Rows from block 5 of the audio encoder, named by matrix and row number. Rows with one number belong to one neuron. Each number is 128 + 32 x the weight over its row's rms, rounded and kept within 0 to 255. All counts start at 0. Numbers have three digits each. After the name is the row's rms in percent of the matrix's.
# fc1: MLP up (encoder.blocks.5.mlp.fc1.weight, 512x256), inputs 0-85
# fc2: MLP down (encoder.blocks.5.mlp.fc2.weight, 256x512, transposed), outputs 0-85
fc1.37 100:107117147067115205122151102150174135126084151184151105111177097126136112117139105070103085178050067169085179145132119205172110126167158129103097107109144091075130122093103064090138184091119130146194145139125102122096140127084091110083162089135103068119090189
fc2.37 092:125128119108135091165114148117085148161144079103110137070142129118070150052106142085136172153108198067144086125111120113088126126118150118078180163119032106130110110061093179134145113167176104069107085117103091146139119181089158159099103128145121121111162129
fc1.38 101:136108153170199099112154101094072120078120087113145145107158154122146159168101147123110070117181149113012101171129141111133157115138174107107174165131122136169132143136143124144158147144105131071114148056120110166150115139139119096167108159124129111186091140
fc2.38 095:137118121110113155145132124117143097087041196095093086137126141054172170112139096181158146126096048113214124087127129111103113158113167138147124105129164201115105108154150123140165053144075123134104209078151172123111134114131117122130139080125122172082139127
fc1.39 099:123168140161084146120120137115161125147131147109122123143135113149123145130150161077072072143080115140144080126120058150182175098163161168118085131149162114145143117127109117091120130098162158097085097097131096123091113111153103153138152126114130102106119079
fc2.39 100:157152106121124113145097076096150094120121066150138103102138102100098147124120086166119149134140129150195158173122100172167137173114116127123176098089142125132150116094126118130076153129183137104112156144100135103089160116143098077122142076161112167149119118
fc1.40 089:140123095110115140158143114117066122091091069127088201098113140130123103134091136191053083115123103168159115127133122136159131122110135127169145118120160150113087149134028122111159100112127091083154127148107149109150130143136151100140153123123116198132120123
fc2.40 093:121148094143101104100161061131091148111152110131081150122154146111119132073085139095152040157159098097196057231092115110088157118146107192135147152119112104125126075109086126125170149123143064108142074178074135097140135120107098101136099137121141184143114136
fc1.41 096:099090118155100166124137181130125093103128132137086133102104143139118154162111159087124032167091109144102112113167103155132175076089122157148152120144154089133112166123140168101063116102163108110144083088130130146086157168203123166126111131111105124203118135
fc2.41 095:138097088132114119100120064062203133139139095073154125055118155115137114168095095156075104160144109171163070193103157189136134189157127072087150073121101105116156140081110103096085154099109112141187123198112124089176105104230091077173107146077140097166120148
fc1.42 123:138121119117099097146145115149071145109065117094163058162161059109139147110131180202105152137171114148146144094104201112137099112117170133105088095130128118118195170138077137118150088091085113041130090140132127143101109158106135124147040096118125150158167137
fc2.42 099:116129162085130133132084152142141080106123164109134133114140192139126111124084102148158092141131117118126137158126118133113137118124165128137160118135115115138110112129129091142121118151109115136122105099120157137130185125043112121125000148146135113042113150
fc1.43 095:120165122145110137121125120150129121150102109136136141125091133144179180143121123156116081091185119127134113064145148146143128118150162170107169110129136047158126123131144144049112160175131152149125132118148126112146103166148170108037163133185137121091136145
fc2.43 093:129145170132091086114213166124153084122120092164133088173112128121166146120100090073183178155140180137135130126148144120114140105151136166099068072145146114118126100140060130162154135179089153074167133158146100151086170127105079115146085127155177166115092114
fc1.44 100:158078140155120126173118123115139059089150054127158114154142070133157152150168089091150176085096173133109184161122128108105154188118085171152138114144170159080146118105092120188149139091158147134068127116152110127154134154093138133118130141114128165160120138
fc2.44 100:121125140157131093071135135118027139175170091114154111096101127120056093141148235177088149161102107158087101088039173148117092098107117192106170172108140136120044148102086145100108143161164111152122097113119146076088149070170084139151092081098111118087117093
fc1.45 098:122133143161120132121090110127105108109100142147146102181151099111127153059085111098173069115237168070110081127115157125144116103065119157150109122165161116101155096181092184144108142140099156107086086161150164102151131140113122151133184115108099230110117175
fc2.45 093:144132100120164152130146167098071131075161095087142129138100104124077115138091124144117106110174127173165114134066138106078191122113162208121128121045106112154122115063114118080154134129070124106130112142054093126099120093118090111171123115130097078133106120
fc1.46 099:151115148125158137149131138090116071117126114121171154157149075143161150131105138152096104132136119088162154147092113105138095126144128163158140143154083075130094150158144161135129098141148142100116146098190147169142110147114143141118169117163118102101124162
fc2.46 097:139142152183142117102155130068049160109119123089157167124132077148111133122136211077152188140141087143123133115025189125131131103121144255086122134114115113090081083126077123121138140137122104081102113163109126139061131128148141184098065103166116105119168083
fc1.47 119:149144104127091109090160152171087154107073128096161045189160063099164151129110175187126182111164119178130121112140193146155135130108186137095086086154144115110171161131087154091136126094092113079097102148122123148084099124086158099133018101108114167175152136
fc2.47 098:156099137107154110123126157145120104117124178140145146142136146144143120135146078146165118140154123102126105152109148163118143129127149137157164133152119124135136113131161142167163104150130139116117128104138151116120143110093103121119000155148149157062132170
fc1.48 096:126133172173197122207081135060088074136163127152121142187117140138051183146127190089116189091144153080147126124128101126128138126142129102064121095126168114144048091092176150146151142097180076145151118132112144132115143092172186142086211091135122074110163173
fc2.48 095:092109149120153151134131178120121074132135115153139106092130137151144103162202134144076083121121169137220142144081145191122135130118145187121172110100130091137098152147159143138107115124125107197137168114158127091238092185161155148000123145181167077152125148
fc1.49 092:147137121115120119124116178135176164130111073116116171111146153177093112115144127209139126116092168135158130123117153092143117118121163163107134110055114140104209114106092104182150141072107082119123092180092139144123136111143183111144098110188156103185175133
fc2.49 095:116123168067143129070103195159102060108094106087135115092052177156064145170109119141088108113094152059108069114040127115090177106061136178088184184141126162123096126143116126082151154129122125172135095150122103107147120110098101117097059119143120140107190120
fc1.50 084:118113084115090093110174128114147177091117137104131181106148165109143101118101129151162061109121098121085146104164146089089147095152189109182150207120153131169085160120094155096163131178116112128120154047112131151122069137122168173162164143157100146142129171
fc2.50 099:171140169133115152135105120124130129092142155180115097156122129082098168143124126092138121142119149160149082119239121132142119181110126000109165116126162102101117105113113141133119126074084085128163255115133190117113154116162140057123135093128114161129102132
fc1.51 097:139138160139130169137147122187147108132126079124074135097161154140174144082079093141182113128144176122136215062096152125092143158118090143125178091165163095138173107152149073153154079147111121136153135139141109123134126148053120141124171119152171157168105175
fc2.51 100:137084138162122151092144199130082147125095071084124100146090145082082146161186177159148110082106093130109080131044157119144098089114128255156122151085170139116116157111094144116121114109162133124156061113120073091140158069158141094177073123160161104106138122
fc1.52 111:137094127147112141123141116113067119108115176125170089109173117116156111156152147143162120127130167136080092169137169116124153119097136162118113107162115140155082114153138195112089139139098180109094136077119110083132137082170120139092182157104121108161123107
fc2.52 100:133106114126145134074175170116103128114134122130076091116183119093122152107153179116136120177085156139139062135078138151135141126166096219103146110126159174129123131090122131113150135139190148123113063131158116037099037153114129130098113138138205120110158095
fc1.53 098:120128154109112184110105168162082131119149129100148140171097114153107139107171094179159143142088135131107110094176132132116149217081147169124121155134085116069087165062111184121152069130085110121098124071141183121125100149184169162178159092124145088255150132
fc2.53 093:105122142091138140101160098142130140180095116151084104142149155137102101068129093106064159100118150080124099128056146128120106120169092147152169123105153154112131077090135114100104222146146103147135138178082135140160116112240125115063025145144146137206112117
fc1.54 101:131100107155185163094161109112088123132066103137122130133110118113141145125141154089149142102157169120054122135122146061103179174114138149114165134129110181125086164101087109163170179128171171144148162091130112096141138055108091130204122121138175104157142178
fc2.54 094:156114129123124081137116129116093197132155132112094141109091171051102146092190163132117127159105112089166162093079100117104163174129189206171117163136169114115117085141139170158117146154095109112114091096160091150072124082107126170106099089110129114070124119
fc1.55 095:109135121165159083144122125148127124162082129125137199090145134130092141150088165126129052139131096131107174086112129131143173057119134095112121136127122163085138136096152062164188132088105230147106139070121118134179118096121155119100129114097148102130154103
fc2.55 102:119158137109106032183159097183166159151176135131131185137131125121119101161114160116111143068124140106116161111095160109083085107125095131132113068115084162099060109180183181137122109092169163141153109154139130203110112125157157157158125098072114181088104095
fc1.56 101:122145092094178133089159146153124075147100125179142154145116136122108114195106154114150061154107064107092143075125137134139135027104146141121106091115095156125096216151136142126138132084153146125147104044121148108187128079151150101103200128148073135141143144
fc2.56 098:119154104135103081176138147120098158176109106079155183093108124098125103137102093118145120138135135146104109107070096129117158152125121255077146114128091139148112093103141149094159115098092128051106121176103109141134092140177136153108125123043104176046138140
fc1.57 087:048130141150169109136155153192144127147098084154089162135169092096094132161149137113123158128154139128209105098097134222125073124101110131129149099113099099107099122086107140125104092131086125148132142142125115153129094130168175095141171069106107103116112122
fc2.57 090:145121132156149113135141054076083125147160108159179144085126130140133072119063099103110135157147163112120095182081153080124158149134163245111142155105094124164136101124125173092148161117058109070162038205125087123136135174133122124103056122145178137122140142
fc1.58 102:154101160138114092135176120143119105083083043102163154121116170215133150177087150105131131090118091094076166127160125104120122089120068147171160135143090071082142165157123130157118114110102101136130102142148144120127151123111122179094166152189161184133145160
fc2.58 111:126129158125087168103100176116084097146170069070114121074105109156102159150146198158141192173118139152083134115007167107135115116080170228106122173100179156128100113180071126079156154161159092115091098143084119134182121063151114121150113135162164103139152119
fc1.59 108:129126094115063091122134109112175109108125068144164132123129107121123126097138123207161168094129113154144155132122156136119164123062091165142165110153112170112090103101065198145111199120124110119086168130139150148153164117094122172107129087097145144121110145
fc2.59 106:128164122131092063117075146142134141138141194136160118136126166155105092115088122106108122123128108114181199115090140116074141146114106140128114200183107042150212115071157173124171139126062151161115077144108096168158161181165103123148131085109087096066134152
fc1.60 108:112153150144109131062161081120169090110120092102208137096155100097154117129106136075121185158116125134145129215122095159142124060094079151139114146100169158089141154160120096091118120119118125100080146108163152123108125176176096101148139115141085105120173107
fc2.60 104:125141136110142133167141158164087123167118148156083094141122127163120081094126128137141097098087131109158160133078180103134113115190135094086158135129142135187125103107143189106079125138157161139143075143125116067134156117082162148118176143096128104101186137
fc1.61 103:142148169178145131128117110170168128133098115103062096130105170115173156141132150157156125142079163113134114091075134144184132133151160142115148105146151090136156104124101058149102158150137155138124124059147125146153104122106089140126155133168144101144088157
fc2.61 100:161169049146184134107171164150132140097105105150133153179083162129132159128153109103180137158154178125140159126104188134091113139127114090134096109130150153109082160128123164141154114084088138157219100137103114117088133077113100103128089186111135101114148063
fc1.62 096:165124159128176189095162122158109123144093124092139153125142140102126154121085118133151145121142139180108166174123195169130103130155138120152151081122165040126101097089139152170159129113060124138101174076215120146126114137128082150119191193148146137174112150
fc2.62 098:111152094126119131113080138076104145123148132129139107098120157169148082147219150156099129119113107045142118097103189133116140133080119166164101129120183150165181110160149123054082046108106077149126177167165169052163100096105153094157128099154094138099115137
fc1.63 109:133154147147141159133150136097140125160115139109146108129096194158133137095106081130095211135093107108173185167102112109141179121135114105133123099129200117125154200157132028140115084160132145189102109123161113060134168127112112072102164131131123098208094123
fc2.63 107:097146141117153091135154126207145095108107143142115141188128150163149095162136200110113080136144174134086132129166176115177084134149136078146146121076079145113008134150090184119133172056118178147211115146136170127095145124191127164155087119059098113111148110
fc1.64 101:141096092142128118137099124191142141139085166134107189146127176110166169127175139112148041135146089141156175172160120140132146081053129158145088158128215145167145166158074129168067147114097088099144090076161098126134148103166132130157135105107126101147099119
fc2.64 106:139154089117125138116145087102159103133149133127248192077103175141119114110213116162115060131132130159173145170128101111120152139076135087108102118137115091121113188079128143127145136150113146142127150096139116162168105130126124127156129152104131121067144109
fc1.65 093:124105094071055148155110097149149124115118134132126081138107092103091092109137129131102167135137127137139144082133168149125165142095105158123150174147129099120094146102129124116146084087095072081092107116131162167140109097163184125164110114068138166171095165
fc2.65 091:135145136160133081143179042108147159126169120068153097131127198128095095190080097113105065101133125174089121122041131160122125185127151134092132166065127115093093086096153138171130139144119156079160086169077098124147151076171094090157088111125122119196165168
fc1.66 108:145132137175135147112096080142145158108098147193138169155146088194022146106123139125160188165146143160070165176138147141166182114113152120143148180092065106139077117091200130141139150122044147135060116123077052121115145000116124114185148108135146134159104124
fc2.66 103:158140160190138110128165136161059148132152082112151101077129123108074130129148135161101100117100185116139165106022162157118081107098149204154135143103072159126058102149255128107136131185150123134145063150155132146131105058157105135121084116130155116119176141
fc1.67 088:109112153167122137107155122156137133141162131082138189129126146126188112154098147120125142117158044143038179171124184140059107095105141126166116134095108101108115136133102132150188166118113065128124156074137092096142072161100157152120133168153059090145152160
fc2.67 095:099187178107126116168125132111144127104158148198183103152126178126133151156171091145115148092121134154124050139220148109149107192088101039087139102088155152144152087124093141134134074127097100088151221170154200135147154131111138110197165080115088150145107121
fc1.68 106:200089147155112070173132132141116178123136112068188112136167136121132143163121131147158077141098091140087097178106159127147125069141163105085136157120115059128124066116140078137142110147101097143116133120123117167188084163090174082117114163168141109095086156
fc2.68 106:111166157120115138140131119165137099100094175170137138160124126101171164112183114141111137109111141118105128132171182108160123177089146000134133123146136144161043145189076144115119137116084099133171255154127167183130121089135126087168171093118099148097147082
fc1.69 084:139119062067111108080164096119165182100100140124052141133089184142148118125068092148176148115120123091093176056101120116090182185151131139151148149122148175135141207148111188136157142158147133112118159074147160136140134151083153147211156077129129162126146130
fc2.69 089:133144172100152184156155150143097117073114121190166154159142113134079133150141163148125086113159169200115059177222065122154058151083148034127144138103141112110090196101113126111106167090154100111185101074100182101099194085171166056114131099141163150163158140
fc1.70 104:116101081125169092116135189173105158143093089180084160138077170115125132155146106096059097100136082125190107118112121144070110126161117145104087124086104135106042141089148140104143115062138081111145120139084118098176106147150122090110148175099112117153126141
fc2.70 102:068135114143145127132158058113081152132148135120191121100126150113131116169063129103157054111120181148134101162050128102100112137140070218137232117137087172193125135165107135129141172123122105087147086173141189125139116138076149155163095135127141141127149132
fc1.71 111:134134121136019087140136121131140090122123120140095125129108110145150154084063127135086210122154144104212137061131072173146141117119111165132146153165212165113126123090102145155103145117159117117058085149204170121072096164093143117091135165108106171111121125
fc2.71 105:130117140081165130103146131131088098152116125102142119139147113130124015169095140118109062144155112248115145143057127138079109140142164134096120214083142112115121097112121163125145126144119187105109084118126127138143111122139128134162125095157160092160140113
fc1.72 098:147078119198138152041124130127114061089116071092150170126094072121208165163092155098094107130145120104077190192125114077102154084068133120156127124095204151133145099094094098155173133149160155156130112114170072141123145130197096105086070112107115107113105118
fc2.72 102:091190167084143121131156039122168191147207133158094105060132207072085087084167132163132142146153137158142116116173154142094083135112095174123181146119151112151094175134107155162130074143132132141136076134120134087147122108075092153156165105078110130131197122
fc1.73 108:156164152101090072088181137176112081130099101099130186113134138140142120120117134141163091146150176106120077155142142157128131136109153156110197131095096127128118149130162127129129157141126129067169139069151152172157114120155153082139161168198121178132146136
fc2.73 100:100066090152130145102033122080096104082124154118122128108075165138136108161134140146140191081122070130131170136113158130158138121143123188159143089147116096168236126127155043141150084139125095144121085133146077072114085149105144123141155091108159103131164183
fc1.74 095:109111147126153112159169084202148098127085071100144148150140164162145161118085175129115209145155141146064146100097103100133108193110129166125140139115130140109108111143192176163163197117126150113117117099150130091092105131169166128138163167172095085106189076
fc2.74 105:110116073107131140120113155145210134117123177190121123116145150114134118151192144153124106145082159136144074150255139132137119174116095000154137112152120126139165139146113135121131152155140138147147201144207125124110102162090093107134143124100126111083123182
fc1.75 110:134114113122152188107159078100128156090079174167095092119165148130166134083105102110120186107137164122165175079112137070102127204122122147138130067147175127098169160110112154134137122155166135088126123124168121075109149148106105133173168139159107138101102125
fc2.75 108:145093127144121119123158147116124154107120072118172109173097180108072133140120206101128066149111164137112138102169120077093097146099141104140151127094162129104161189129087096108097201139121075053131119033102122094136151080139139130120130106106144131110149116
fc1.76 085:134122150082064131105111109104134071162074142146102157136131158144163122104094137145096079118113112102104169041132130107099167191126095169172182124110170118136086159128064100155124118109172112116123067139109113097193160157145086114142128130138093153161128137
fc2.76 096:128130146128121108109112119096123078117135137151000161104124136147134112091131175090117124129132132178179125136110067156139154062149144185098183107095184139147134113095142119162104163109145128125101122137114108140138161079132157077107115105159132133146155137
fc1.77 096:079122125137136142143119127117134077135073157134144124129117168155118196175067174107089173110128183097157092072073112179158121090087091143115186122136205165117115142116096071165125176157128105123190117129175135088145196104095143172149114125166109119159072072
fc2.77 093:102184125095166121168125126105131146117129145125114087099130171133121089159141114166164095094125045118092160054088127135080125150141155086163150148079120128109117089138119086093129072137132141125111123109141120141183123108099162128112169103120124104170144150
fc1.78 101:100129101190145132136074109170149127149079152136143107119152168183094153133091126141147191123125157099174194120121136088123155179128186114092149134146165066135094134091134120110143132164173061078132110122140120188145162043138079093187093182150126126190109134
fc2.78 102:131090111104149125099075176180178089145129148126146100107123119142147120154184127159136134125133165115103111140227133158116120143055097025146161111176113163142124131137187120103121081102119158188132143123169099043190172160129104177139162133098146095087188097
fc1.79 099:140099121130130167106133083109162068113113081190110163136085122151122115112123153022121043130135086158089143131114167118157107147107180140167122086116158143122186123177180109102061082085094123076103127134147098161167119164116072119057152136135089172137091164
fc2.79 091:108106154158129141153139127109064222166117081142156127107111137147069122151172113156128184137171167124098084098083164113149136103140156225100167106116119155143109134106058131140157111129138133136165057144120087110126125140131126136145122121123113079158182090
fc1.80 092:103153183184119067184040163163166162164116088133181105209166140117090129152116145111117223116128119131150092177137107145095107133137141150131096133136127094069153071145178094105141118130176102145134120124112164161143114128114201114098138132072100109125142163
fc2.80 095:097119141127155169103101127127157185133113183166114113121122122094206125115198143134132133130104151170164121144198173123222125151065098000121114133189123131131095107147076134172139089157126207140116250189205177101130180155130126127137123096157098174109159070
fc1.81 091:104133108098117158103197095147110152120098145119113143138085196158152115113079086141108168136135104089128144106129117106096162175128128142207133136117131107113113214114159255159113154114171130140098138105122176111113103137128164129144141154142125139163164099
fc2.81 101:143114127090105192114128156145180131089121148188132132133118095165114116163153158158144116138089191187146051141194109136144118153129115000122147209112123129144204133134138133133098209132146085133158142147140116131102134138111119096122134138145119109104139198
fc1.82 107:109144111150137093141131137124096141135091100113102165102134115114131085110146165122126000132129117106075140092156132204143180091126170098155045158112085179122181126135162127116188131111145121085135156099139130140108131125110124126091145101102162111127160182
fc2.82 100:092139113090126168103063106131136143154139177144110175105140193103084126076071111109117234112112131125140097127126137072120101161097106100117148086149090102121090160097098148129149065077138102090116071087150113109171119199120119142118151082161112158136133132
fc1.83 099:094108141111151100159114157163110131140151146108133196145134096111160119119093086098059167131160130130169127130116143195114116139119139139145089148142104072167104153107113118111145119123143142075173097255110119098154096178156157083044118098158127135120135162
fc2.83 103:134160153111147107108169012132096101148139114121135130111130167110154126146000075105156108136154147106133127138115142079144132145175165201088141147121116119108079106095103153135139142172084148027129125203094127124126182133108137152135119113132158135109126115
fc1.84 089:162153153117111158122137161111163125103045125177131120165132138133132089103172082138097109129119146085098167100148133116131144140145174147187116119176126139087081153144091124143108151150109155115135109121112113132118132180125192125135081092130137152087126136
fc2.84 096:126132130107140150128160125111070164172190049121123150112165143160085152138147125108130185154134147146102102156091147129124101101141165210108165119092107133094102097064115145100124136117099165130135049146131108121163122139108116146067073135162108147189094096
fc1.85 103:171138116100154117190143088151119175136175138137137163158147152121033137211143085117136101110122122079073140167115149107132152138153156152106132141133101181158094058149159058127133101156105130173134162083168111160124090036070153094120168131124161172124190130
fc2.85 098:099117130088186156108133177121131150121070168152118112100103097194164132150195188160158176135160108110102101071166153137189108168070122122107126119072143146094071148179141198126204118155156128123114203129218134109110136086173161132165145063149147128144170148
fc1.86 102:125094187087091193130129099102134145118125063193135114147172093130097132110062190145149152099102149072103175134134066144193084120124075146183174139113149165078230107163113108089132116137084162122122133154128180165103131144138165159059178104116149106116095065
fc2.86 098:118164173146193122159126114132090139084068086121088116104121132103099097151091135113120134119145127104065145108112134086126111159124158152098153139124146131113039180099153094128185102148113107123111057123151163077134154140159134120176103078159133169158212102
fc1.87 106:203083116072105188091144135104134117140113115139122131143107143189105132104129104062120050121133091102081111115083141122176082094132177123083155067153112130137144108137123143107101156150134149116122144082125134133116105147148085163065149125147106117102096186
fc2.87 106:119141127132070133103120169129087138159096070137133108144114123150063152126145098157101174134171133136092114115082136113162151139149178188154154152110107169111093129133022120108126117114109124096109066161093130140141147072130148082135128130150144130141156146
fc1.88 112:103147130187128080140158122154142182110095109146120141140119175098143163099142075167131139143126138141108130069129159193118087098092129132181147112140098096099125187138152134173166121154136137133080186139153123138170126187126202128124143125133107150138122099
fc2.88 121:137100082174117127097141137146105159138119130146127083148084113101155111134120142134094111115100109123143076148123171094151123131136109000122141180089139147132093117121100107088109064079133113131132177108092184145110178134168198125149149123125130208108178126
fc1.89 103:087118078146142112140176115101131107169101110146143159142101120184136141119133157132064189117166135133125183115163140161096146184096125158149154134059168130141128124131116188179102138122127124111114122087150092116108116156143137154081113118184143083120203130
fc2.89 118:103124130144084134100137159154255135128120124154128079069129150158147099080156117180068122161115183162116076112185156126126120157114050002154124126140116131127178117131085139154091122142175110111136170133156148139102123159101106155167123125117089122120105140
fc1.90 088:114122074121115149149139087129139140125118128107066157137115185132113153100088151124102142107190122118122132053127121130144157187161114143111136147115119124132091186089144206163158133140146125091156124119104130144133130133135154152167109126150165127119119076
fc2.90 101:132126097128132149123139104161155106101145136175155147140105153103125153178124154105161157142091210167116043164246086152135089186079168000142169161132149140129173150144148114107106219118093069116163135152149157098110126123119119115134150108142149136127124164
fc1.91 103:118150158120179097133154121161112150134126121111069174127166152134101129159138138118146068090113108120040138089148146141200179147158158147131123138148125134189104140146128133112151128104097176139093172082125181092141090109121117139095165133098133157109177124
fc2.91 097:143137095167087162156107166126122125099089119152156157118142148118084164105133118167108169121132105099123082132111114098100092123164168179133102135096120135108088121124132147161114093108136175104112102132133066206109133136166157093185100082169178185101116130
fc1.92 093:136141108156086110115085092170129148149112123091097181181147154156140162095117201133129143097100158132130137112094159134147161173099128113133178190134166129133099142158134016167189067176119161102095134111128180202136093122141166064091164146174200125098112134
fc2.92 108:113148136104161085113128140129178110128142147153118122136123152100162136138127120104176169117153161133137128166255147145115129160099126000128151034184148137162087164150125179112152137099116129101195169140185191091107127121131108111165141122123121109116114067
fc1.93 093:113168142139126157154070129123156119110108081116146162170103178128134095153086147158117176128125123116129114133102097166117155100151133128153067120168143196138139091066096128093092146111152074157128161137098117165124154117138134178110110108113097154157160097
fc2.93 092:095130111116114174133086143185160159145151236159171124107154129107122101136140139103141076103144087145136165075155152130096095195092095095114117240164110130090114075165119128114148069121159119129116136118134151000185177122148132119152135108111172098111120115
fc1.94 111:091082124124129143092147092133164128144152165139141159161141108130147155108106128083158102135125122098142149132132099126162125099103120162136132141120140209136174189081140073175139069091173167129106115144131086202104093097076123156053166145127098147166083158
fc2.94 101:250163175101171101164107128193134094180125145141131077102132174127113124156117122157170125138066129118110089095183142146111133084140145052116142092137126116104066115158143159103135175155103138105129215161115067077111158174143146090090114156118119134125101063
fc1.95 101:118103199120171140169148145075159149120037108104149146188132132136035154126098123155111133113108132147092117152125187153127136146176104129146104143152148087087119155122083135111155154084116177076071128165078097227130113022114126140144176139157079153160104145
fc2.95 118:166165158109134173102139128135079148144124083106129159118148133150026136089181151098101129158115178114124156134043169097177088082141110087134146157106140113093049097083184147088124191109172147142081143163090081150114109103155126091089087090147105159155139166
fc1.96 099:110148094151182185160066130127137073090123106106116138121141139139174100117098145199092140090125141107134086104123112106114163128104145139151075094131173111114107150081100098152122169120194166160101096172097092137080255152170087094081072104158145115121103123
fc2.96 101:032133115120160118080086102079119144121180153136154151113136173135132105092132196135145104113170122149126192151106145127084100130045130192099175234122119136128140150137124113153147071128116124118144100115088105040183127136113089148146165111046164080102118137
fc1.97 105:175135119128143192111107124130165151150177068158109121184154130098131128157117132155118080146133079133077064092140164158085150124187104166152072155173111195142136135121090079129091168151064129127101144128132142126111149088097151144117115136116092155115159148
fc2.97 101:083124099129148154160081094097058175116157146130116159113140141079138115128146122161159143135176130150120105120065134118146127156158113226135130186091149114117107141180097157144154045161069145148086068202154149075133183133132145102149153121140179114103109146
fc1.98 095:182149151166102094188128116147066173121084097123121128166166149108098116134126100146164075088138103117090136105131117145058114127110142115202139149133149077143114122119140181169157128133108089163102135165117059124118147191152213108147132141160160114095144135
fc2.98 100:144150211145058136103119190108131126114145103121085154077068154106124106160113152140127183109130098079109104140105148097167143146123131106111103145085187152102126078122084154083137134137115120115104161166055116142161120072129146088156112014176089191105150144
fc1.99 109:126124166155087240162098140128116176145085145109128122122109199162105161104118099120131133087197105118117107151156087108088120191107122106158098110106163083092157128138090100201162128110154163118099123132181166107110134108100130089164114075140091113134092089
fc2.99 101:177176138120147166127122126156139095095101110074159134163131145100153035130112086162141124100210144120129128151116120138118121138147097103098145137122105153118084190119205104100121053090075131132182112165108099097117172161135134065119093139051149150109157119
fc1.100 089:186175099120111103089177088147129163131121093141051150130060192163154157112102105151140106119119152159069175008170152109107121167082123119154132178141198175108154118137119072160162139146132163135116143061143114157119118110156054129152158185087102110140112125
fc2.100 098:124095167132140144194173157148171159149169142173141116103137134111092130125154144122143123107157138094140123151194134192129054121121125019115144055105138160098117124153122166085109144078124163154205172151160135086148094110112144133124081105112169130134072138
fc1.101 094:110184170098151109160173114114121110198089162189098117130171133145153169106118163158146191143120112088115147132108121066122160112141131124130102165104140154118093107089186131195127133151117197143056156121149144113140155104105160129135183123124129143181116106
fc2.101 092:122126121137125159157093192109183107103159142106001150160113105149114102146176147102110072093149126127237183090028115160089141129165120209152158134127145083106138161170129163174136141088110107168155132113161087156158106139141137118112104119128096150138133131
fc1.102 103:152101166112140185121157140122146103146153150077178131119171175136129128168121112146100209125104127080172140155111133112159172149128130149084079114143137147135113125132166111168146091079090147169103126115195182114127103109112091077110091146133152170151141159
fc2.102 098:148155143145136122104089154110068136122091126124155090129122087198170133117187149131123131093141098098081135149123214125152114172127176110136148182082160144116124128132120145106139104127113124098096113131157088178114113106147148118094169120099119081062171138
fc1.103 111:176085150077121160112114151145128098134109131156123112144078101137137164112101123027107086129144142125113105130139159113180054117129183131056144062126131105139150121143155108097052123121124125091094104106121160148095091144172092165061202105163084140122122190
fc2.103 099:145078094108103151120133169149105153143086052156104108137103079179097155173117055139105139136171132075113096137101188102161160140198180091136157137120116139152085109105061099088076108138100125109142115152130088099109134126149114118134141137187135080136157182
fc1.104 117:144135133131123255164074151071198101135148108151147128149108179156143079146085098131092189128129075101186090139109109105110179147154154125136079175132180200122154122130101082132093153100103156158097125141159141069068210116185085109113137112131105129161152126
fc2.104 106:120145139118158160093128097123109166092130127118136161117122152120127057135167156127144115083211152143113181137200145120146116184106149167105177213127081146099101183106108184130131106138058116121105099106143143105139184104146114128140137091069115150092143141
fc1.105 090:165191063142198122212118123148113103166131139066140126223070171147188167048115125122097164156097107118159111038086189107171180170161118092141129129114111083175016162156159122156134158133093109169107098151150135109157149085080157182134123150168121114113100170
fc2.105 090:097188144101096155081121091136107106080131140190185120078155152156122134161213114105092123109181143167084136062098101137147105073156137123138118197101142113120149044109063150119128155094149152232188115166144144129112101124125130136135131109129111097181133134
fc1.106 097:090060071068118138158108132108119090087137088191146103163130118155125176075126082062095132131138107128103160162108129159169081165203107112113113066161112130088135103106183113134074091158135144139130157187123137163104106133104102147046197086189149143125139106
fc2.106 092:106105149109142142157123109115065138144079147085104109104134071117165121079114138185140176127096153139093075085105121103110126107162156231065144142142109160132084081095116067109156106130124135127119089143109169065091148116117185114099121118169129123173163121
fc1.107 105:181101117184064137140094109075184099185152083115178131154165113137173145080137171081112187088110207106158148125144158133196160118122161121085073130136137106157113085137147143145126114100158139132140084108112075145125124150165125120019198114126178109136148168
fc2.107 106:144147151109161144116131143146112112109125123175162124079109089140131142054155139117151126124059162133122125102170106111156131104043152180097119130112213120105135128146128150098074101149173104135108185143139150162146117119187150150005161115179160101143125114
fc1.108 109:124078076085052177159120167095121102093147162138145127147125149124139112086110111099127158101140114156144126115080102126142132178147152163070096077116084151145160162127140124166108132067139150113135092178135181183105194188105059109118124074200120088120105158
fc2.108 104:125172150089162149062113164117110099117107120112173126091103101148083129130134132166105133135108179117074120106067110121137119096080110174132202195153077209123119156090111104102114166137093119122126045109117122090124137081113107153147130114095105110122228159
fc1.109 090:104097099147107119161238088142100155120079086156140147172162141135161131059096140120100135139160090074092160106140161136110132170117125161157154191174135118101076199123176207176152127149164160119078173103069116142130090145120155153112152119111135085103148082
fc2.109 104:115112104177098176096115176142177158105091160137108122102102123155120150165171171144155124150080171131134021150235153135107124109126097000158125159165126119128172136110144127148117155137140089144115210166206122155091151122083124064121122140145091148106151127
fc1.110 114:135101107164162094168109137090155093108120113118000099110128136125149144132138113159146096088161145146070151027137163169123148137144120130135066069158111082162145122092128160166116154170108138120126167131125180097192173139105150137156109105127098131099098121
fc2.110 104:090119060082184120096125144129109153127148132124133155156094184121044121130120129149100163104141124170113094137102116146090138131128088107148173179137138137137217098138103121116100159064138138155128080096131140127124083101133113167129166125116183127150072134
fc1.111 096:116104151154100063135113128162133179102096166173108161101103122073166125111130088162133168182203134106165150109091037058163158144132158103131113142171120121161060138142195108105177086116162138131087107096112101117142127115158190154122122108137122137137100148
fc2.111 097:147127108163114104061176111088123147115131138091201135140129167105106096149167137130100054061085135131204132194029145121134137126103075178098170125110117108120135141121095113099146119192110112129114169144175149144172123149137142141084076138150138088135109129
fc1.112 103:120178097117140172125176108125082116139119115100099188098125111088140118104123161133081123183139124107123080122144161195115124108143107119154067117125107114111085151148162137127139151132127136089170128179094115102167099179157149080091122059062140132125143142
fc2.112 104:122141107134143110091141098141163129176128160134121102117116205118142151165000070105148102121131173133105163151134119095126115157139126116117145196132097124133120108101134168174152133116186080067131123224141126139144122169103151153182144169106124118085113088